{"encoder_norm": "rmsnorm", "encoder_norm_position": "pre", "encoder_mlp_ratio": 3, "text_encoder_width": 128, "text_encoder_norm": "layernorm", "text_encoder_parallel_block": false, "init": "trunc_normal_002", "beta1": 0.9, "final_lr_fraction": 0.01}
Rows from block 3 of the image encoder of a small contrastive image-text model, named by matrix and row number. Rows with one number belong to one channel. Each number is 128 + 32 x the weight over its row's rms, rounded and kept within 0 to 255. All counts start at 0. Numbers have three digits each.
Before each channel's rows are labels from the 100 images, of 14976, where the channel reaches its highest value: "responds to" is what is common among them; "peak on" is the class under the peak. Only what is clearly more common there than usual is listed. The data: single toy objects rendered from many sides on busy backdrops.
# convs0: expand pointwise conv (encoder.blocks.3.convs.0.weight, 512x128x1x1), inputs 0-63
# convs1: depthwise 3x3 conv (encoder.blocks.3.convs.1.weight, 512x1x3x3, trained with AdamW), a 3x3 kernel
# convs2: project pointwise conv (encoder.blocks.3.convs.2.weight, 128x512x1x1, transposed), outputs 0-63

responds to: from below; flower
peak on: part in the main colour; brown part
convs0.223:128134128128149128128128128128128085128128128202147077128128128128128128128128128128188128170128128152128128128128128108128199065128128193128128128221128128106128128054128128128128128128047128
convs1.223:100087104189176124123117125
convs2.223:128128128051067149128128128128128128128128128128067137128128128128128128128128255128128128128128086128128028102128128128128179128128221128128128128128081128082128128128139184128128098128128128

responds to: orange
peak on: part in the main colour
convs0.479:128084128128088063000128128160128072128128128128128128112128128182128128128128174128128128128128128191219128128128128119128128128128100154128163128178128128128128128128128075015222128084128128
convs1.479:162104085128179180113126124
convs2.479:165128092146128128128128079073075128128119128100128128128179138128061128128171128075128128184128128103128128176162128128090180128191128128081128103128039128128128213128128128128189208128128128

responds to: candle; lamp
peak on: part in the main colour
convs0.243:128093175128128128081128128131128128150131015128128128128093128128128048128095128128170128018165128128087088084128127128128128019128128163128128128174128128128177128128128146164128101128154128
convs1.243:095072127172107088148154132
convs2.243:148128167128181128128148128128128098128128128128128128128128078128128140128077128128128088128128089167128164128144128128106177128124080029128159128128128128082128201128015128128128128128128128

responds to: pink
peak on: part in the main colour
convs0.177:128128128128128029128128128128128104128184128060068128128174128128128128128083128128128128128128069128128128128128128145162128128169128128128128128128128128128147192096128128128128128128081183
convs1.177:095121110159182136153181150
convs2.177:128128128128032168128128128128128128128128095128168070128066083128128102128128128061128128065128128128128128128128172128068128128128189128128079128128128128149128128128217031128128128128128128

responds to: ice cream; striped
peak on: part in the main colour
convs0.27:146128128128128128128128062127152128128128128128068070128128128128194128128128128128128128128128109081128128172128128128128201128128128128159128226128128060128128128128128090086062128128217128
convs1.27:141160120163156115169173083
convs2.27:128128128128128128036036128128128128128128128128128224128128118128095114128128128128190255045128128071128128128128128128128128128128128128128128171128128128050128128092153128083128128128128128

responds to: purple
peak on: part in the main colour
convs0.98:169128128128157128160128128128128167067128128128163071128128071176128128128099128058214047128128128201128128080128128128128128128166179128104128128128128128162099203109128128128128032067128199
convs1.98:117133084203130122135127090
convs2.98:128128135161128135128128128128128128128083101128128128128128185128128128128190181210161212128128128218105128128128128128180060128128128191128128128128128217128128128128128158128128128128128128

responds to: barrel
peak on: part in the main colour
convs0.123:128071128128201046128128067128120106128128128128128128226056128161128128077077128097128188128153128128128128128128128190128128128128128128128128128128128201128128128128128128180128128128128128
convs1.123:140126098144081091167120075
convs2.123:069128128000128128128128033128128128128128200128128128128059128128215128128128128128096128128128128165128181113062196128128185128188128128128167128067128128128128128128128128128106128128153128

responds to: ice cream; tree
peak on: brown part
convs0.495:103128236128163091177169167128128166128066128128128128128110199081128128128128128072128207128128061146128128128128128232128099128128128128189128128128128128128128050119128128128128075128128083
convs1.495:094151126086183166099132145
convs2.495:128128128073128114128128128128128190097128128128128128052128128204128128128128128128156128128128128128128092040128207039128206236128128128092128222128128128128128128128194128128084227128075128

responds to: teal
peak on: part in the main colour
convs0.166:128170128128128146178128088128128073128128128128128128128128154128128128128128128128076128128128128005128128128128128128128128128128128128128128128128128151128128078147128128056128128189128128
convs1.166:137094108203136094144108133
convs2.166:128128128128128153128128051128113128085128128128128128128186128128128128146228191128128128128128128055107128128128128057128128148128128128128128128163219128128222128128201080187231206128128128

responds to: purple; pink
peak on: part in the main colour
convs0.95:128128128128128167181250128128128073128128128128128128036016128128155128128128128128030128128128076128128128128099128128077128049128128128128128128128128152160128128118128128128165128128106128
convs1.95:130102138173187162146149098
convs2.95:128128097128128128076128128128171128075128128183128128148128088106094128128128082193128065128128128128128128128189128207128176128128128128107128069218181128156128185128128134128180230053128128

responds to: teal
peak on: part in the main colour
convs0.358:128152062049128128128167128128128059128128170128128074128128128128128114128128128196072160086128128128174128063042128128196187128128128180128070128128140128128128128210128128128128128128102128
convs1.358:121128147136207174123139113
convs2.358:128078128077128128028226110128128128128128128128128103128128163160128128174162128128179128128128129128128204128154128098128173153151128128060097128184170089128076128128128128128140128128145128

responds to: from below; ice cream
peak on: brown part
convs0.493:165128043128128128128128128128039154081128143128087128128128128128128040055128128148172128050128128128128058128150158128228128181136177069128123183128187183128091128052022128128128128046128128
convs1.493:168141086153163132069123147
convs2.493:128128128128128128128168128128128128093034088128075128128128128128075108128128174195128128075062128128197067128120128128128128128108128156128212053128128128128128128128128128128071128128128108

responds to: yellow
peak on: part in the main colour
convs0.175:128069128128128138039128128128128128128128128239128128128128128128000073081128128128128071109128128128128128128155228128128128128128128128177128128041128128128128163128128128128128128128128128
convs1.175:139093125080097081097089124
convs2.175:128128128128177128128128128086037128201128128128128128128128033128128210128128187128128128184128032128128128103128128077128128128128159054128166128128134128128128128128128128128098067128128128

responds to: purple; pink
peak on: part in the main colour
convs0.252:128128128128128128080229128192128128128054178163165039128128128128128128154128128128128128181055024128128038128182128128169168128053128128053128128128128073128128128128128128128128128128128128
convs1.252:090114187097152160092138137
convs2.252:128128128128128128128128213128128128128128128128128128128182128086128128128128128209194128128128128128046128128128032128128128100128128164128128047128128128128128128128128128128128128209171115

responds to: from below
peak on: part in the main colour; brown part
convs0.120:128128128128128191128128128128074128043128160128171128182128128128219128128128221128167128059086128128128128128128128082128128128128128128105128170117128079214128128128098128128128128128118156
convs1.120:131119133147154158087076075
convs2.120:128128088182128171128094128118128128128128128128090090128128128128128209128206128128111128193128082128128128161128006128128128128128128181128132128128128128160065128202054128128183128128128128

responds to: teal
peak on: part in the main colour
convs0.44:128128128128128128128128128221000018128128128128168128128230128095128128128093128128128128128038128088128128128128128128073128128128189128128128128128128128141128083083128128128128128128128128
convs1.44:143197172138097101134149127
convs2.44:128128128128128128192051082075165128128128128040128066128128128128200155128128128047128128128128064128128128183097128128128169128128128128128040130128065128128128128128128128128070128128128128

responds to: ice cream; green
peak on: part in the main colour
convs0.140:047128128092128101128182128128128128061128195218128128128171128128128072128128174128128072128071128175128128128128128128100128128128128128128128128102128128162152128128128064128087128128128128
convs1.140:186124101186137106106104125
convs2.140:113128128093128128128128106128128146177128128128128196139072200193128128128128128064185128128128128128100128128185053128128128128128085150100128128128128128067128128128197128128159092101128128

responds to: striped
peak on: part in the main colour
convs0.402:128186128213128128054238128207128128119128128165128128128128128128128128070128128127128128128128128128234088128128128128128128128128128128128128128128128128128128224071128128128128128128128128
convs1.402:176119129204111132143124151
convs2.402:128142128037128128128128128128128128128128128128128128128108128128074128179128128128128128128128137128128189128128128128128128128128128069128128128128128128062128128128187128128128128128128238

responds to: orange; yellow
peak on: part in the main colour
convs0.452:128128128103128090128128128128052128128128128093168128128128165128128072128091128043169128128128128128128181128049128215061128128165128128128128128128128128128128224128089057128071128128128128
convs1.452:118097089145148083174141088
convs2.452:128128102128128128128128128128128223128128064128128128175128128128128128128128193128128038128128073128165175128128128128073128128128217071128075128128128128128128128034187128115128128128128072

responds to: teal
peak on: part in the main colour
convs0.320:128151084128128128128128221155128128128221128128128128128128187128128049128128151204128222128128128128128128128128137169128128070128128128114128128167195128128128128128128128083128128128128103
convs1.320:095125109140212124119145113
convs2.320:128128128128128128128187128128157051128116153128128128128072128128128128155128188128188128128128128076128128128128128032201237128128128128128090128061128128128128072128128166055128128128128128

responds to: purple; green
peak on: part in the main colour
convs0.416:128128023128128128128128128193128128128128128117128128128128128128128074128128094128195128128128128128094128180128128128128128128177128128134041070078083128128128128128128128203128128252128128
convs1.416:106086075103174155108138139
convs2.416:128128128010027159128042128128128128128128128128128128128128128128128128067128128128128128128128059128047128128128128128128128128068128128101128088128128057128128074109128128029181128063128128

responds to: purple
peak on: part in the main colour
convs0.471:128044127128128045128128128128117229128206139128128128128128209128166128161128128128200128128025128178128128128128128128108128128051128128162071151128128128128128128128128152087198165166128128
convs1.471:081085105100105166093140149
convs2.471:128070128128153128128128128128182128015128043076128128063067128128197128128128128128128128128128065128128128128083128128128128128058128049128128189128091128128128128128128221156128128128182128

responds to: green
peak on: part in the main colour
convs0.494:128128100128182089106159128128128068172128128128128142128128128055193128059128128128128128130128128128128128128170177128004150128128128128173091195128197090171128128128089175128128128027201128
convs1.494:208170111105124127118117122
convs2.494:101128128128128128128128038128128128043128128128128128128128156128166196181108171206128128128128128079101128128178128128128066128056128128128128128128066128105074128128128128128128063206128128

responds to: green
peak on: part in the main colour
convs0.420:128225158128128208154092128112128128172128128128128128128087128128128128039128128169128128128153128128072128215128175128128186123128128128128128128128128128115128128128087128128128128001128128
convs1.420:152154117135105103065080109
convs2.420:128100156172128128128128128128128163034128128144128172128086155128128128128128155101128128128128128128128075074128128128128128047128128128055128071048128239128128128128128128128128080128128193

responds to: teal
peak on: part in the main colour
convs0.412:128128128128128128128128077128128128128128128128128128128164065128128128128128128207128128128162128128113218128128061128039214128128076102128144128157128128189128034190128128128128128128128128
convs1.412:119161147098166118059149124
convs2.412:169071128128128128223166128109128158128128110088128128054128128081128128128047128128128128128128128128205128128057128128128128128128128128128070165219128128128202128128128128128188081205128128

responds to: orange; striped
peak on: part in the main colour
convs0.200:128128128128128128180128091045128128128128128068189182169110128128128128128128128158186128128060128128128128128100128034128128128128128128128195128070128128128128101087144183128128128128128128
convs1.200:101120126078117190107122166
convs2.200:128075128186128128128128128128128126128128128128128128128049128128066128065213177059128128198128128128169128176128128128128128128128084095098128128128128128125108128128128128160128128128190128

responds to: from above; blue
peak on: part in the main colour
convs0.300:128080078209128128128128128128128128128212128037128096023128128128128114128128128130128076128128128128128128128128128128078253128128104128128186128128173089128128128128128128098115128128128128
convs1.300:116144140202170135158142113
convs2.300:128076128128071110128128176128128128096128128235128181128128167128068128128128128216128128159128128128005128128128128094128128128082174128128128128170128128128128066158128128128073128082057128

responds to: from below; orange
peak on: part in the main colour
convs0.281:128128128128128128042128128220128065128184128066128140128128128128128128128128128128070128169128128128202128128180156128098128128128128071167128128102105128096135128128128128128128128128128128
convs1.281:125157203144107163153113125
convs2.281:128128128197150128128199128128128128084128128128128193128128128128128128128128128128079128128128128128128128128128128128128184128128128128203128128128128128213112128128128102128128049128128128

responds to: striped
peak on: part in the main colour
convs0.213:159121128066128128178128180071128128128128128203128128128128128128074128128128128128128128128128164175128110128128128128126128128128128128128128183128106128094128078128128128128204044128128042
convs1.213:160124106200137101148126092
convs2.213:128128128128128170128128128128128101076128128128120182128209053128128128128100128128192128128128128128128071214128128166128203128095128128128128128165177186128128165128171128096095128128034143

responds to: candle
peak on: part in the main colour
convs0.68:128128128128128128077128163153161128128109167165128203128128128094128194060128106117128128128128176105186128231128193128164128128128128128128099220187128122128169128128128128128152128209128128
convs1.68:077176155129177098117128119
convs2.68:128128128128128062189128128128255184128128128128144128128096090128128128192083128128049089128145153128053128064128128128128128128088128128128128128128128128075128128067128128128065128175128041

responds to: pink
peak on: part in the main colour
convs0.509:128128063128095128128179095128128128128055071128128035128128128128128128190092128128128128208128128128171077128088173038037128128128128175128155128207158128128093128158128128128173128128128234
convs1.509:080121088134176139078138143
convs2.509:128128128128128192128128128151128128128128128128142128128128128031128149128128128128128041128128128128128128128128181204134128128128128128157128128076128128109128128080128066128055128128128128

responds to: purple
peak on: part in the main colour
convs0.279:162128128128209128179128128033146128128128128128108128161128128063128119128128128128128128128128223128089104128128128228128128128128125128174128128128128060128107128128128128128128068128128168
convs1.279:199092122163103107134107125
convs2.279:128128128242128128128128128088128128128128255128128128128189128128128128128128128206218128128128082128082128071200128128128128079128128128128128128128128128128128128128128128128128081128128234

responds to: pink; purple
peak on: part in the main colour
convs0.42:210128128128128128128128056128188128128128128128128087169128128128128128128128145128128128128128128128038128162128128128128128128128196128128128128128128128128128049128128098128208046128128128
convs1.42:122127125126211158128166122
convs2.42:215128128128128128080128128128128085128128128128128115128128128128209128064166082128128048128128128128068128128128128067041128128128128214128089128171233128128128128128072128128128054128128128

responds to: black
peak on: part in the main colour
convs0.470:067081128081128128182128128174249128128092128065128101179213128128128163128128128177128128143195084128128128170128236128128128128062128128128128174128151128128128128170128155154182128079200128
convs1.470:180181086146147114106131104
convs2.470:083202128174128128128128128128128128128202128128128128128128128128105101171128180128128128206128128193128171128128128072128128167128098128128013128128128073128128105128128128128128128128094128

responds to: pine; orange
peak on: part in the main colour
convs0.481:128128128128128168128128176094128186203128128128128065128128077128128072128128128128113186085128208128171128164128128085231128086128152128128118128128066087206128140093099128128128086173184172
convs1.481:097189169122126172128099124
convs2.481:172128128128128128128238036128128128128157069128128128083128128050128138128128128128128128128161128128104128128200128180128147193128088128128214128128116128128128128128158128128126206106128106

responds to: candle
peak on: part in the second colour
convs0.217:128128128177203208128105128128128148128128128176064159128128128128080026128128128092128128128054128082128128116128128128128128128089045128128060128130191128128128128128128128128162128128128223
convs1.217:122189158130122149081099096
convs2.217:128128074128128128128128128128128128214128128097128128122059128128213169128056173128128128177172128128027078128128203128128128076181128128128128128087128128128096128128128128178171079071128098

responds to: yellow; purple
peak on: part in the main colour
convs0.247:128128156128072128213128128128128128171128128139128128128128216128128112128128083094128128219128128128022128175128128128128128128128128173109128128102156128115045128128163128128128065128186128
convs1.247:104088107116103146166183160
convs2.247:128128128128128128074245128128128128083128128128128128128128128128128128056128128060046128030128128128128128128128063128128128128128128172128132128128128128128182100128128128128128100128128128

responds to: black
peak on: part in the main colour
convs0.365:128128128128128161128128128128119128128170128128174128128128128196128128128175204128128128128128128128148128128128128044128128195128212128216043128128128128128128058128208158093128128128128128
convs1.365:140178190141176121129128116
convs2.365:128128184128128128105128128128128128097238128128128172128128128128128072128150079128165128128128128049124128128173128128128128128060128128128128128159128192128128128128128128042128128128128186

responds to: striped; blue
peak on: part in the main colour
convs0.446:128229128128128128128128128076128148128189079128178186128128128128164128039195069128175128128128128128128128128064128128098128128128128128128128199128128128063128064128128128128162041128112128
convs1.446:177105097188156102139137130
convs2.446:175164100128128128117027128128035150128128128084128128128194094128128128046108128128128128128128128128128206080025128128128128145077128128128128128128128128174128128128088053128128128128128128

responds to: from below; mushroom; umbrella
peak on: part in the main colour
convs0.510:128128128057128128114128128255101128128128128128128128128128128208128174128128128128243128128128128128128128194128128128128128128128202128043056128213128201128128128128128128128128128104130128
convs1.510:175183153152135166094119134
convs2.510:128128094034188128128128252128128229128128128155128128128060128128128128128128128128128128128107128190128128128128128128128128128079128165128163128128078153128128029128128128128104069128128128

responds to: ice cream
peak on: part in the main colour
convs0.64:112128201104158092128128128128128077128198128128128128128128128128128000105128128128128128128088128128162128000128128080019128128128128128128128128103128128128056128128186128235128128128128128
convs1.64:120126169152067154142081129
convs2.64:128128073128128182161101128128128128128128155128211128128128222128210128128128076127128184163128128128069128128128128128128221128167128128128128128128128128128128128194128128128128128173128128

responds to: pine
peak on: part in the main colour
convs0.214:128128128128128173159128183059128128174087128064128128128128128202128128128130128090128128057167128075128066231064128128177184128128128128175128125128128128101182171057128128128128128128128128
convs1.214:138186085128178130116100152
convs2.214:128128128128128128128128128229086176183200128128128168088162128128076206062176128128128243151128128093128128113128128128128067128128128128128199128170128128128104128128084128128128202128128143

responds to: from above; bottle
peak on: part in the main colour
convs0.380:128128128128128128104128128155128128128128128128128095128128128128128128128128128128162128128128128128128128128128128128128048128128003022128128128128128128128128128128128128128128097197128121
convs1.380:133134124103173084102174085
convs2.380:128128215243128201128128128117128128128128129128128128130128101128128133111128128128128128128128128128128163128120128040128128128128128128128159128128029128128155128128128195128128128128128128

responds to: barrel
peak on: part in the main colour
convs0.57:128128128128128188128128085128128128128173128128128107128164128160060128128062128128128128128128128128128082128240128128128178128128128078128128128128128128128128009128128128167149128128054128
convs1.57:130127131077091097159173164
convs2.57:105128128156128128191128128128128077128192128128128109128128128146128128128128128128128133171128128217128198079128128091128128144128128128128128128223128139128128128128088128128128179128072128

responds to: orange
peak on: part in the main colour
convs0.377:015128195128128128128128060195128110128128128128128191128186128128128194175128128128128128128128155128128128128128114128128128128128155128128128128128200071128128128128128128183128128047128038
convs1.377:114109132143205165120158143
convs2.377:128075128128027128178128128128128128128128128128166128128128128128128128128182128128218034128061128089184128128128128128128184128016128113128128128128128128128108175128069145183128176128128128

responds to: from above; pink
peak on: part in the main colour
convs0.152:128128128128128128179128128128076128128232128193128128128128128073128128107065128128128193128128128058128087128128128128128128128123128062128128128128128128108128063128128101128128128089128050
convs1.152:167141145174117151167174157
convs2.152:072188128128059128128064128128128128063179128128128195128128082155128128128128128128182128128128128128158161128128128044097128128128178128128128112128194128128128128046128128128136128128128128

responds to: black; hammer
peak on: part in the main colour
convs0.477:128186128089128241128128128128128128128128128072128128128128128128128214225128128128128139128128128128128128128064128128128128128128128128128128128058128128128096128177128128128128128128120165
convs1.477:155116111107171163145173176
convs2.477:128188128128082197214128128170128128147128128128128128128128009178128128174128128128128090128128128075128128128216128128128128128128155128128128128128128128128128128128128128128128190128089043

responds to: barrel
peak on: part in the main colour
convs0.104:122168087128169128088128128128128128204128128128194128128128128079128166128223128171128190213128128128128128128128128128128128128111128065128128128128128128096128128188128128128176128128128096
convs1.104:097097101173163148111087098
convs2.104:115128128128128108073130128128128128128128080128128086128128128097052078128128128128128138128128128211157128128096128128113128128128173183163074094128128128128128188128128048128050128137128128

responds to: ice cream
peak on: brown part
convs0.221:128128162128128128128128128128128128128128128128128036128191111128197128128050128128128128128069128128128005128128099128128188128128218128037128139128128128128094085128180128128128128128128128
convs1.221:143137098191141077130112097
convs2.221:128128128128128193128202128128044128128128062128128128128128171128128084128222197074128128128128046128128128128128123128128128209204128195041128128128128124128179128128128128128128128086210128

responds to: purple
peak on: part in the main colour
convs0.439:128128162128128239128128128253128051218128084128128128128128128128128128149128128047128128128128052128128128128128128128128128081128128128128128128087128128128128128128111128128128128128036128
convs1.439:136177101103177155125112083
convs2.439:128128128128128128128000128173128217051128128128128128128128128128128128174128061210128128128095239128097128128162128021128128213128128128128058128205128166128128128128128184128128128180178128

responds to: green; teal
peak on: part in the main colour
convs0.465:128128173128056128128199179128212128128075128019128128128128115095159128128128128156128142128128166128128128128072128128128128128128128128128128046128128128063128157221128128128128128018128128
convs1.465:135127125172200145138168132
convs2.465:128128128128083061128190128190128175128128152128075097162128202128128128128170083171128128128055171058128129171177177071085071128128128128128084094128128128128128128128128128166128081128128128

responds to: barrel
peak on: part in the main colour
convs0.94:128128128128128128170075128128068128071128115128128083128128128159128128128079128128128128128128128190128128128128128128128128128019128128128128128128130090044128128128128064128128128163128128
convs1.94:100132137078149179092139164
convs2.94:128128128128128198177128128128128104128128154017128128128128128128128128128174128128128128128128128128153128128188128150111128128162159128128085155154128128156072098128128128128086128128128166

responds to: black
peak on: part in the main colour
convs0.13:128128128056161128128128128159201128128128033128083066128128061128128128182128128128128160144128128128128062128128128128135128128128128128128128165128128198128128128178167156190128128128195070
convs1.13:144178129182184109131116125
convs2.13:128209128128128091128070128078090128128128076128128091128128096213201128128109191128128128128064128128128128128131143128128128128128128128128128128128128128128128128104128128103128053105030128

responds to: from below
peak on: part in the main colour
convs0.149:128128128128067186128128128120128128128128128128128128128128128128128128128128128128128128128128128128128098128091201128128128128128128128076128128128128128128128128115128128128128128128128017
convs1.149:145155129118175184085118156
convs2.149:128128128128064100128128128106128128171186086128128128128052128128128128050178181099128128128128069128128128128186128128128128128128035128128208091128128128174128128016128128128128114128078128

responds to: pink
peak on: part in the main colour
convs0.34:128194075128128128128027128128128128128098067128128026149128215128128155128128128128082189196128128128128128128128128095128210128128128128128128128128128128128128085128128128011128128128128128
convs1.34:131142132136206119106176121
convs2.34:128128128128128128128128128184128091164128128128128128170096128128170128128128128128128128128128128056128128128073139160128128185128128128128085073128128128085147128128128203128128069128019128

responds to: orange
peak on: part in the main colour
convs0.169:128128128128128128128128128057128128128128081091128128128098128076128128165221128128128128069128128128069128189174128128128082128036128090128128199128178128128128128081128168109196128128128128
convs1.169:101116157106175191118133101
convs2.169:052128128128128122128128128128128163128128067128038128128128098128128128128128128128093112128128128074128083018066128128180157128076152152082187178128043128128128128202128128128128128128155138

responds to: candle
peak on: part in the main colour
convs0.302:128128128128185164128128128128028190128183156128218128206193128128128128128088128128209128128067105070128128128128128128128128128128194031085147152101128128128074128186128128085128128128128128
convs1.302:100158117078186107113134156
convs2.302:128128071128233175128128128128128128205128156103052059128128128219128128128177128128128128178149187128187128049128128103128128128150128128128128128128069081128128179128178128164108128128190128

responds to: yellow
peak on: part in the main colour
convs0.310:128128128066128128045128128128128128128128128128128128128128128128032128156044151128186128081095128176068128128128128128077128101128128128128128217128128128128072161101128128128172128128128128
convs1.310:126094149104163186165156111
convs2.310:076128128128128128061128128128128128128128128128128128195128058128185128167198128128165128128054128128128199128128107128172128128155128128128149128128159128168128168050128166218172056128128128